From a checkpoint of a small self-supervised image encoder.
Training: soap at rate 0.002, 7600 steps, batches of 256.
Data: 195000 training examples, 10.0 epochs.
Rows from block 5 of a small self-supervised image encoder, named by matrix and row number. Each number is 128 + 32 x the weight over its row's rms, rounded and kept within 0 to 255. All counts start at 0. Numbers have three digits each. After the name is the row's rms in percent of the matrix's.
Before each channel's rows are labels from the 100 images, of 14848, where the channel reaches its highest value: "top examples" is what is common among them. Only what is clearly more common there than usual is listed. The data: scattered letters and digits in many colours. In brackets: how many of the 100, against the usual share in percent.
# conv: 3x3 conv (model.blocks.5.conv.weight, 160x160x3x3, each kernel summed), inputs 0-159

top examples: black (60 vs 19.7); brown (48 vs 19.8); purple (44 vs 19.6); count: six (41 vs 16.3)
conv.99 107:147136120116099077149117115126145095111107124178110096107120083075086117154094107139064126159118145066171080164116082116086118110161140120124146140143125148105108155125079074086083138089083142112152149088179144137073143047127076083155063074061130138074109128078169154125085154155144126096120101138095103114080150074131112116127144154107118095138131082091138120098057137115139092122114107147124073212130082105079081126140142050121128086129099113072095138093102118128084157168139127

top examples: count: six (39 vs 16.3)
conv.126 097:123147098141111139105096094034144100135091108105155155117078133117131066104113098120164075076127143074123151119153089150068172143116121073096127118147111107128108097096149124032168090133125151113152101063169153111167144118040090159114085128149116135075112112138109123109119127093109138124107112174096057085120114110048102151094102107147074090117053130162127162110051148106120165094084043106110083150137132130097109131124127114128136141119079149172098104167119124157153109138133129

top examples: white (62 vs 19.4); yellow (51 vs 19.5); orange (44 vs 19.3); pink (44 vs 19.8)
conv.111 119:150166111092153131132115158118068117111115103128127116035107168227103094141159094128173132121128129115084171076095103187134067065125145099142137133134135132196157109092183164115104161240163133153153105116140164112132048118095101086151156154146137126096120138101127082132160157131180160122128121073201122135117158113122186112120147081140118138106175155192180136114080123116116124145138116136161123171136136132123106094102127109083122164134117177177152150127116109080116145131107190

top examples: black (43 vs 19.7); the character M (30 vs 9.4); the character W (29 vs 9.5)
conv.108 092:157166103128170166140141086074090130149118081113105153115104146134144107174174132153104095088093192127116110153138115102129133141102133131109149116116134125137118089121087127117119116086062146062129162062130123103131131130107143145155076111133134144060145156102133108088066097070141114086129088129126037104145114074128114180116129140129067166114142097166109148132121162121148197066092075091120103193113115189145060115118117092139164190116084089169059095100176163132150142081130181

top examples: white (55 vs 19.4); orange (49 vs 19.3); pink (47 vs 19.8); yellow (41 vs 19.5)
conv.134 092:183182115092092113133080126142110116163134127178111101157207143118137100149121073094118146091145135108185127191100163103137071127143145178106115107129086117135172200093155162118076122133103093108130090134096166133081207121117179138141161132165123098105094094156162129170066154125189168148100153178133131105148140130140165164134165124106112132100130155157113174092118107141121160130105120084127080175174150106111108114169145168232122100129121102164127144078165114095143070064124175

top examples: white (55 vs 19.4); black (42 vs 19.7)
conv.81 106:142149091122188112150113056069128178163184120170116155099177176127135146154145136116111101079140173144141157159124135114153130131176132117136191122103105120167129131173114122137136157122111172082139121037117148124110138131161154177136117137122151133089089141140159112079094127076081157086149128171122026127199111117145130214133157131132081128141190088156132148162165137166149203073105108151146079113157106113160069095138123127148153137153133129136030136078152124142122117129131155

top examples: white (68 vs 19.4)
conv.51 111:144085141111081130149146143184119154117123154126117113117141107099174191115160118150127178166128089151078090100117145175179095106161160166155064106146191089107175107139121120158120178170150114146172095180151170110105105186102136128188165129171127122121174121120065152159139112123142140142151168087119218149112189132155130064093121116139150132104075173096186111152140136142112093155161183090142161149146158138163121114136108172119152118140155093116230137150156184100173071138137137

top examples: black (45 vs 19.7); count: six (45 vs 16.3); purple (43 vs 19.6)
conv.78 061:118132147094118124143109066102092114093145070080094109108135115129057109151116107080097137165107168129133106121092103159111118122129107113077109131152169132125108153105087126128094088143109133115097114056177187120112095086138142141125129094089078075191102118104132119168122201176184119144095114148094131155120086065077093112138194151089063163108066135077078111104152111124098128172120042138106103207093146101153080125150106090101095093158112124112081134128123138132076127087111163

top examples: count: six (39 vs 16.3)
conv.2 089:185135142112123126108122126182124107100109104116162151157158122141098102124166126091108119161175113089113120137101113076055123109091122160188139106166142136205126097107118123131114229111108110105156133126169135139113123083129114064132126170119161101131124134116142149113123130087124141190135096152027144128054080117167113152073249120095140110026132118099137150109086085114098137115137151101114122161070098141099128117121122106122116145096074136110165148139169071136121142144116189

top examples: blue (50 vs 20); purple (47 vs 19.6); black (40 vs 19.7)
conv.123 090:129144120079060117079070119175093163112094070072157087146102094133137091128155094123108162143110100096132100087088142102079057072105119136100113088097095106120138159099079101114078149150156092090082111136174174102090102122140128125151117112126108115113069090099144134094117210124132124093085138106139137102059202086123162086086116123127164133110138071123132138109078067101105118146111095117086118190132159083084113114128120173121083068109093114143082091146092115089108167107103142

top examples: black (68 vs 19.7)
conv.146 086:109090165079051189140136169178136161166207131139158116123165087128121167129153104162178080095145131148154084154138109144110153118178109105144062159147169088140116120176148120166116175146131143179105138137189171103112137121146184098127118121152134177088148087105143143124134131153143166168156161106172155156200173146184102101153128150129166064159121111161132128137152135149170143151162103103095119121158172118124201164160135158156125139145119127089242106106135172132113098152152075

top examples: count: six (50 vs 16.3)
conv.94 086:070128101108117143127092202113100157084176131112126092130126128124115151137104127116144163106121168139113150131139101120146112116120160132067117158105142091094101138132101134173127177089136053133153110117169155121141103162175127139157122139143144127114114120122125113092085159136152108102131135117255149077148082083118085110182187148091168125227149134149056131124140096125157095127110093117143114196081121119099120088111128121197118132104082116098125110091111124074147165114124062

top examples: white (44 vs 19.4); the character 9 (25 vs 9.2)
conv.68 092:127159144202166169128134127198138148132136113099140184165114128176147130105158120145120198110132183139178123099105156143105121123115132142123125145138151102131120140118110115107175113157134092100086155247133103096114129145128180145179215137170157097167157147127099086191137118126138108134126162141116183125142091220098134081140115133144172096141109138085132153115113117167149135107122192094136147091138149240133185144138081177146121151173121127129155090186164110158130157084116122

top examples: count: six (47 vs 16.3); the character 6 (25 vs 9.4)
conv.45 092:118123134073093113138107120114136104134087059171154142162169122139127129102092126106139126111134089100151119145084097124106115152164155132122169140076139140087115123101218132066152144151140073206255121165075057137154135112195091092102119147184107160099129122141107074118138094158108084118124098139214170118131137157121144143105113115110142130143120154143105096143121119091159127200160059126144137113133101121123159118120134154122124239148135134139195161122125117143106154110118155

top examples: white (61 vs 19.4)
conv.82 115:120139098109134140119120109184109120162139219171119115123114113102092161176124111150095096131204122140141104096161135134119108121162125141110118153143215108146169087196121125085072116228174152120106106143215168101122107129147091145129118098130140146148113116119126173158141099181148133149201118104117181167121131142147110108158107120151141099079120131090139155151116193225161169131145154199126106091181120108138155103112151108134120116132113110132118135149105164101169081199199126

top examples: white (53 vs 19.4)
conv.17 108:178199126115125121139137107041101101147069137085141126138059141141115162149183124133137160148084130090100144122143101170114135142164126097128159130164148155141135164077095152066109049173095024134089135115133135142095127122084112126091151094097146130097141151121122148151178194140129172104111123144072105104051108114094097127125094156141124081140121127160169167087105119115144089138165103108135100109102186131110094145109105147158126118101070112127137134165040066120072188135128095

top examples: white (57 vs 19.4)
conv.34 111:103161133127114113151154146177105156210141166132126120129167146124128133193097125123099126118191131175193150140130168099188133108184124130121076162147172154166134124148124123170101141156176117116120123171112133135083118150180153120127148135110129113149148157133185137216147128156168140097158114080111118202175134143170126150145111121108130157076187109150122149130198157217101160150100138190125175133233126140134118147158118086111127112115219131164097121115147144093107094134181138

top examples: blue (65 vs 20); purple (49 vs 19.6); black (48 vs 19.7); count: six (41 vs 16.3)
conv.5 117:093064136074143116127138117125134208171099125162137132146111082135077150123147113103130128134128133124132042120149110137149109119134166210151134157121151095131122110153100075107158127181150102124135132141141190107146084133166121140111158075118102049110074080133113135100101096149097151130091183113123127127093168108127059097157098105145174098161124145149131140168134103141152113087110092112093099108135122077105071115067165149067043136053086145185109108124063107114171117181110091

top examples: count: six (49 vs 16.3)
conv.41 096:150145109097125090140097140110177108129050026090136114111113145126145105122070110141130149153082119108112125130135038152101141129061139136122116139129113149132126137018127122108124125098120150176159107137053104115089115114057123132128147099144123159106119118160108115140137184161136097122051130173136143118124109070082095134142119103092165143145145145143136099103055079069152113141136067093137104129105166100082087131097108090143100150150076159074080141123117115169102156089048126

top examples: count: six (52 vs 16.3); brown (45 vs 19.8); black (44 vs 19.7); blue (43 vs 20)
conv.31 077:128139108111100146145084186143121154073121130168125116106108125140147109107112109147133090089119182138105137113132155107083107167126094164121125130104055126109137119088125141145107148100091159165100154147090130135110114118088148194144147166100101132148109118097167115127095147129154125139039183113202086140000152182141122119113112132086132192218147096137148135089070094109134151102130197049166107113067094119127148138125119115140147102126073125114174131119125086137137166073114094

top examples: white (49 vs 19.4); yellow (43 vs 19.5)
conv.22 100:196090096133108153149139113158115118167084125086123062130123173106136105134170131097174114090088150098181108105178101108054125169104173151126142131111134121136117153088097127079121109102131124150110096074225183143123120113073104166159107087087098117109127127140130117144150125157182181128104177142077090159060178080093081123141113136112089136148115121175145128103048117127169109081087090126101103179143226149114068103157126105169121084115113108155125130131168132125152164118136118

top examples: white (51 vs 19.4)
conv.50 111:161143135126148143142116159130120087084038094072113121124097149138114106098124126099117079131112151069130214150169066138068144108079115121111145123143135188127113121077135132068131124112104126159146144118148150130111097108071081097114082091072110178120137136102169123140155168144194126102097120143146073169067118088074161124117188137086080159152139102179165122098046104076140073162119117125127139176119133133103105169147095095145124152148102128102136117087159087135106203104111189

top examples: black (62 vs 19.7)
conv.6 106:188149078130174131116130143131108215105128139158090163146085098135146164127182102184136144114096142175103158097144105123110108132170158157126175110100123092083159121146128097134085107174128134092124131096229171094143103191179155130180118130150217146107115115121143175085093154128098136141126105145143097076191110095160118152154107132174136141117122139141132172160149133095207166133145129128122134204124125125183134127126135152192160136122087127126114090186123173118130221171104127

top examples: white (71 vs 19.4); pink (53 vs 19.8); yellow (52 vs 19.5)
conv.91 116:100138102115104110098088130121066143094134106143112073140114104143127094166104092129190138155140085113138231123119158136132104175128124116135125025156143170160081132128135168147117113132101128129127119139130171162141082100175125056137098139127117159104112112108158106122160108130122216090101112155160133122116139087113175158136097042122134124100181167180113102083132089100069122133035091134075111133108094107118107184147114105124168148151115164141173111086098144055124145195128144

top examples: white (50 vs 19.4); yellow (47 vs 19.5)
conv.100 107:172126109099093111126116125162113119144171155145038074020144186109108111117132085135180113125127073141132138089042097045144030013140144119147106137108128153116151085116137193137071130155166133150128087105143153036148038127078102164136141122138102141138122128159103102110117130139152147132147157137114130127159157121118155114165111091139157140142095135120163135089078100125121142121115117148154121101114107118132132058093154140133086140157134136104103148092160141131133137152122137

top examples: white (71 vs 19.4); pink (61 vs 19.8); yellow (53 vs 19.5); orange (49 vs 19.3)
conv.24 099:176130103112147123145114111173033138134091090108097098125153200133154134210176117161144128129118152135146111145124109150169073156152172180118165132108121081102180106136142138134105140186156149157096115123124158138128139155081098160185164110176155113139148130164141160128118143129163134141128185112166138157118118110140097152156111177100164118078217202126102104114140143165170134135130132155127135093145111132174141110112128178180166110123116012139120130091142128053229120119137116

top examples: white (48 vs 19.4); yellow (48 vs 19.5)
conv.120 129:130209120099072111110041090120084067116188117129122072141139191175181122083116092105162162128119137139139188129141143159135093164189113127084129084219116142151167121137127220139079137126074103160126084088116143155128142104109124103112125148146101120107157113145143074191129198100159156124155106177137134110163144106123169169115091104070091109098080133161076136104141131134130122139116115113134100116130138125150154129163125165191194125131117149120127120106113130079122135051117115

top examples: white (51 vs 19.4)
conv.85 096:110133164134094155142152122142110070181121146117132100110155124109019092144093116072114081118146140096185125125151141100086126127125092145115140132121137116141143106185141129169113101136214168161124101108172136121127146040126085082057123106123115097163170156139135111174177100139219111121138084067122142220164088121148156115133132127077108141115163130129128113112106131129145097127136114172135088142191132120031090120151110132110115103146136108139080119070132158126128139109212111

top examples: white (68 vs 19.4)
conv.86 108:128085091089073138104122116106118065112193176145103083052154138022108135127149099149174112128124074166082111043046120100160123129165110018124195108131103097122107074109129124145096129159130097133141118081139122133138089112152133151157129160113147118129145215115127092100121117111147168145177136084150098122154167144198110115145140131133115163129114119144138143094102134132061168121180166162124147137130111173151183098119108142083098120170168131126102128116161127131131093121138138

top examples: white (41 vs 19.4)
conv.80 104:110112129095091133131125135091093096139071105116157091138090138124080103098167106069138116113088138059094141128150156163090144127074116127113133138139155122143113139083131150028151077117100059171133113116134129126139116104083064082058132124124112142072146127101085131168147119134123106134125097135148093163073133137069101079008172123154074113129093133124127107107077126087090081149138091105116120131118174098055132151153109190147104148068108120104169130149065083119130102142128139

top examples: white (48 vs 19.4)
conv.98 101:134142124119132126108121155149135068100107077072157120137115137119078101124096121121166064142071115079163132136138041134097156146113102098132140126114126149122115125075080134103122135111082170153102139087130134129134129107089064078074104098109075159104114096122136148122138207118177109116095115194110115095107100067099103172147127126093134119190107136143124109099061101094113073093133127161164046098054205087093086127112134168128104114111053146103144086111105134165119175148083113

top examples: white (49 vs 19.4); pink (45 vs 19.8); orange (44 vs 19.3); yellow (40 vs 19.5)
conv.44 104:172185105095137105107118115163098159133082107088097098170126160142124082136106092102144107140112106114184161116085100136116090096121124164112069079107143131131180108102120170127072114152103157113126089115150147147082146095123153128160115117159125091113114088151148110118115244124237119122108165097101143116125137061125129124152124116068134114134129154137156105104093094149172089158085085118188104150120124099112086098101179080194073141072137091157067101064156135091149182114127118

top examples: white (60 vs 19.4); count: six (41 vs 16.3); yellow (40 vs 19.5); the character W (27 vs 9.5)
conv.21 115:114116113165153121189115098164181124110092164156129120125208125122140117100081135142115076113143115162139145093118137083111085121144146139188127182121100139146117107128099128114117165100159134128100106155085062148129132119129163182144127140113133149125128115255103118112103083109096109178151138084119139124114111148143142125149080107103198122129179255079119120130128097128143148124118126119139148079157082143136146106082143111101124184153158144116101095088160109164141117120115096

top examples: count: six (35 vs 16.3)
conv.87 093:163153118117132124118083121083156104155075106106144131112105139106140082145138129107137147124103115041055117135129155155128142142123128149114120143147105166087149154055063140061151094099122102115090143088092141143138153094007095130081144030078128113096115115139135135140129141105111119120077123163096059148050123130109144169111121144128070176127102181122109153114065144093114116111139096101152112096094099127081053098151123105139136120109088147164088100073135056148141130143116120

top examples: black (89 vs 19.7); brown (40 vs 19.8); blue (40 vs 20); count: six (38 vs 16.3)
conv.27 127:162181120116126120116119142142123105121143135144061127045139148112136127107115035149004135113127121146116135064043140109141093000109129136115119144107128146145172135117128060137112131147148123136139120123139142075124027142105123167157146130120117130123135138123107143151124146135155102127146139134126138104166161135130178123147125149150144143110114120123172162135093135151116159145148147151134128128152127128134157107118120143122048114140133097078119118125148136144149133136133151

top examples: white (44 vs 19.4)
conv.116 105:135116150103081121104121112135088112199111080132110137166101129127137124151176137124146186127134160118119102148170162106162152131129139170158161162230163108138136151076157164100149114171120178146087112158191163133134139161121088151127200139171125113154146110111129171209127090171162128141136147165111188159135138188121120145146166208128113142073127114120120151077111137128157173159135120147131141105157071120148198118190125083103155090114128063157195135183127129080174086087141144

top examples: count: six (45 vs 16.3)
conv.39 121:128146104156113113163107093085158087139046107127119149105132166120134060121123161113122117120081122022152109146108125159091143110102118136141115141134134148122140136076102132076151100124128193116147114100164133128143129105000048101126111068124122150101127125134163145144143181130162111134091112163083108125066127105109148150123142156128059177148129167120157128118049109083140080117138048111132073127117168128079062129117116083125141099152106133133112119094155133136124180142107124

top examples: count: six (55 vs 16.3); the character 0 (30 vs 9.4)
conv.1 106:160121127118078168121133124159141137154181140237106157123193149098112131137115109136131137148159158126133065124142139095153110105225121145119146119127119092142151124159168142133106158140084094136152130098159202085173137091157124152089185147158145115104101117166113123101067115118081120128172146221112151069155116166184137161142147119193127119130123144096107177137144126159134174079125151168141075148107064127143174085158179150113162129159069142136157192129117141126193107169135150

top examples: count: six (66 vs 16.3); black (64 vs 19.7); brown (54 vs 19.8); purple (52 vs 19.6)
conv.33 110:128137219183160160093154107112155123128092163098166088136087164138128163106028126188136099180141110141169166148144098103149117166150120141098143117095164186104127074148109121141095107088145171159105221108133130148174132124176115149135086115104154188153146179146174156122142136186121077137122132205099133171101106099122146155139087091119166138128105131079097087140131154145161081122137110188181124114110139146134124164106147099122147103085112165086142111102093171165118156163190084

top examples: white (56 vs 19.4)
conv.9 093:143143131116111109091135110178146139097163107149102147090147132135127070107153081082140166113102154105156104137107077121095107118093156110137168090162126092021116145126101109155141111125107130170126096105217177129101097108140084062108188098101131119099127113077160127116089088100149133095077103147066182072141110141137109112162112158143120153082110079126092147126083067111164104062122159125090121168112056146060163066168095124121148124143091177119183123145110163109125115164079132

top examples: count: six (38 vs 16.3)
conv.47 093:157095120031134106107143163152093137135131114079117096138062114130140108131151118136095164143122151150079122145125098124137143115042157158122137133133128144060128163118059124153132118113127156089070126092157132126107139138149139188140134042070110095170129130098150126154091112123117185111090140120084109167125072090033143180163141125121111075090086113126056177116148101080177109122058130133125148101156124113130118123150117072123158036074132143127088139140093109108102119119098083

top examples: black (55 vs 19.7); brown (54 vs 19.8); blue (41 vs 20); count: six (39 vs 16.3)
conv.0 111:084083173150214205106183149163110120113187138096132083101114108120076156112134126099125118158165109196082170108084090158129133141201100087128119102103109172217081096167144075117123134181160120085136172142164085144117084078140195125127097128137156133148120151110130153112138109106127145155187124076158137122198126115130142082148122138142139085105149143182130094109165126174108121162126150161116183113096129166168156177118161117069100139089145112092134124139074116125135141171147121

top examples: black (42 vs 19.7); brown (41 vs 19.8)
conv.133 073:143132097085110096099157104137104116161132064111112193106126120093088105138146126138124133174056108089202130112097141092157106101103143108117122120113079165045109143023135139104125126143126074128126136090117130133102143110122084109114151071115097103186069115121160139121165155085110123045034133171086139104080129121119136174143094138118140127088142086136079176074089099078150147146107114185162144139094172099106093120151101139108120100131084126136095085116113109090124133088063161

top examples: count: six (40 vs 16.3); the character W (26 vs 9.5)
conv.10 070:108149130113131126178131098064129118122155120108084150127151134114103110142132120096116131128089135096166094115143112179121132120208087134107153153159101127120101107123203112107111186111106083077255146149105125122118124109126090095129137165175139122128115123143142142109100135104151102098117139110094094128110133150160130118113111140108093133195094143154075122112112104107049123073171134108119089163127096144095092132100122081139119150115082087131064077073137106101117119114143000

top examples: count: six (40 vs 16.3)
conv.129 092:143143108095146112084124101115121103189100073079114131142105144125085064129130119063116055106131141095115119136131079145102163121071111128141105156137188134114137044094114140072202105131122187127119108086124146121180158105060092111109079132171094121104096089134092117167115155138132115110118133145165125077169122082077127132127153138133125105168114122163101138090027115167134128152159078134150092133192155114083079130146122125157091142060056127121144182110097097147177099109135157

top examples: black (44 vs 19.7); brown (44 vs 19.8)
conv.106 086:105105122106112086103100122104140116131098092133105156112134081150101080090099119076133149158094109050083125143138170166135090114107129132110132131124140150117109124075141135077172149085091070131141150131083094125192100105110070101101132116132081114050088073185120088119141086117084091099070108178104146109129123143096147106132100091127155100110080170092108118110086106089057091138140143103121068088091079070064132100122143144120106181080074127145180151126077071109104113073112148

top examples: white (56 vs 19.4)
conv.15 114:096121144149097154111097124160133131099175134060071115119107109114147143093105143125112116129136101188109140086122107135122118113126126150107000105162127098105148093177128129135112109140191129125122115139126154125099141149078161171133106073124144101179190095168072106144117119167115116148183155084133174109178092106053144038143067134098143041104061176101108131146167112162097126157077100139144167121147159164145163141114117110165101131119161132093149132144093159127157068105177114

top examples: black (49 vs 19.7); the character M (26 vs 9.4)
conv.135 088:115080127131081145121103094126170123117084076113141130123105105092093098143081130143128080120038164073125090109103084071049099131110060103156166119105121108068086082069114112123141130061081098117121150080146133114102084069114111139117120112125106161111112136123147136094113107147104079093049086144147154093070139080132105122065108140140085122143147125089130112110060063050116151101136065129115073152106078125101091155117118116102127097154065141109130092120126140138101132138115133

top examples: black (61 vs 19.7); blue (53 vs 20); purple (52 vs 19.6); brown (43 vs 19.8)
conv.103 114:127119091137121065114057101189173177135172154158134138108123128105106199146150104154118119104153149147151074132115170098212163118142132156121128147119167078081134139181114084183158093136114141125136102155129152098164112166206072132121131135129049101150113082171128142122099066168088083155125137165093130136143134177138079146165108152122166143102146132044078112191160167168128147082129138189121083119116071068144147095141114124089107121110116147106134133121111206138154124126124124

top examples: white (55 vs 19.4); black (40 vs 19.7)
conv.128 110:144145078150133112189126071124098099138116148142132234137171145121130142173154123183124153100147195124172112119134141099144116139169134111173213176163135095153123121096113120124106135171126115167076099152082101123113112157084097149120182110114134145152112153136153128160165083110144171143146164112111139129100096150183130187188097120115145137097179124152133213127142158144206202109186136161106093095153152151146154089108110183104142122212118127161132100180150111124142174100148096

top examples: blue (41 vs 20)
conv.137 090:119098100078136131089163141122105121139110095033101063131092116127119095113146099140108084112136121149122119090141025104085132133072113118100116143123137075112102065124054106080099100126141108173075095126159179130099120109119142100123125061101137082139119108139078169141119118098154130151100162125093136102113052114065056103172118141110175063155091147124112146081091106121130103104134122127091132059143125098076160116116119085122112097061085124091130126125056111128145147183134121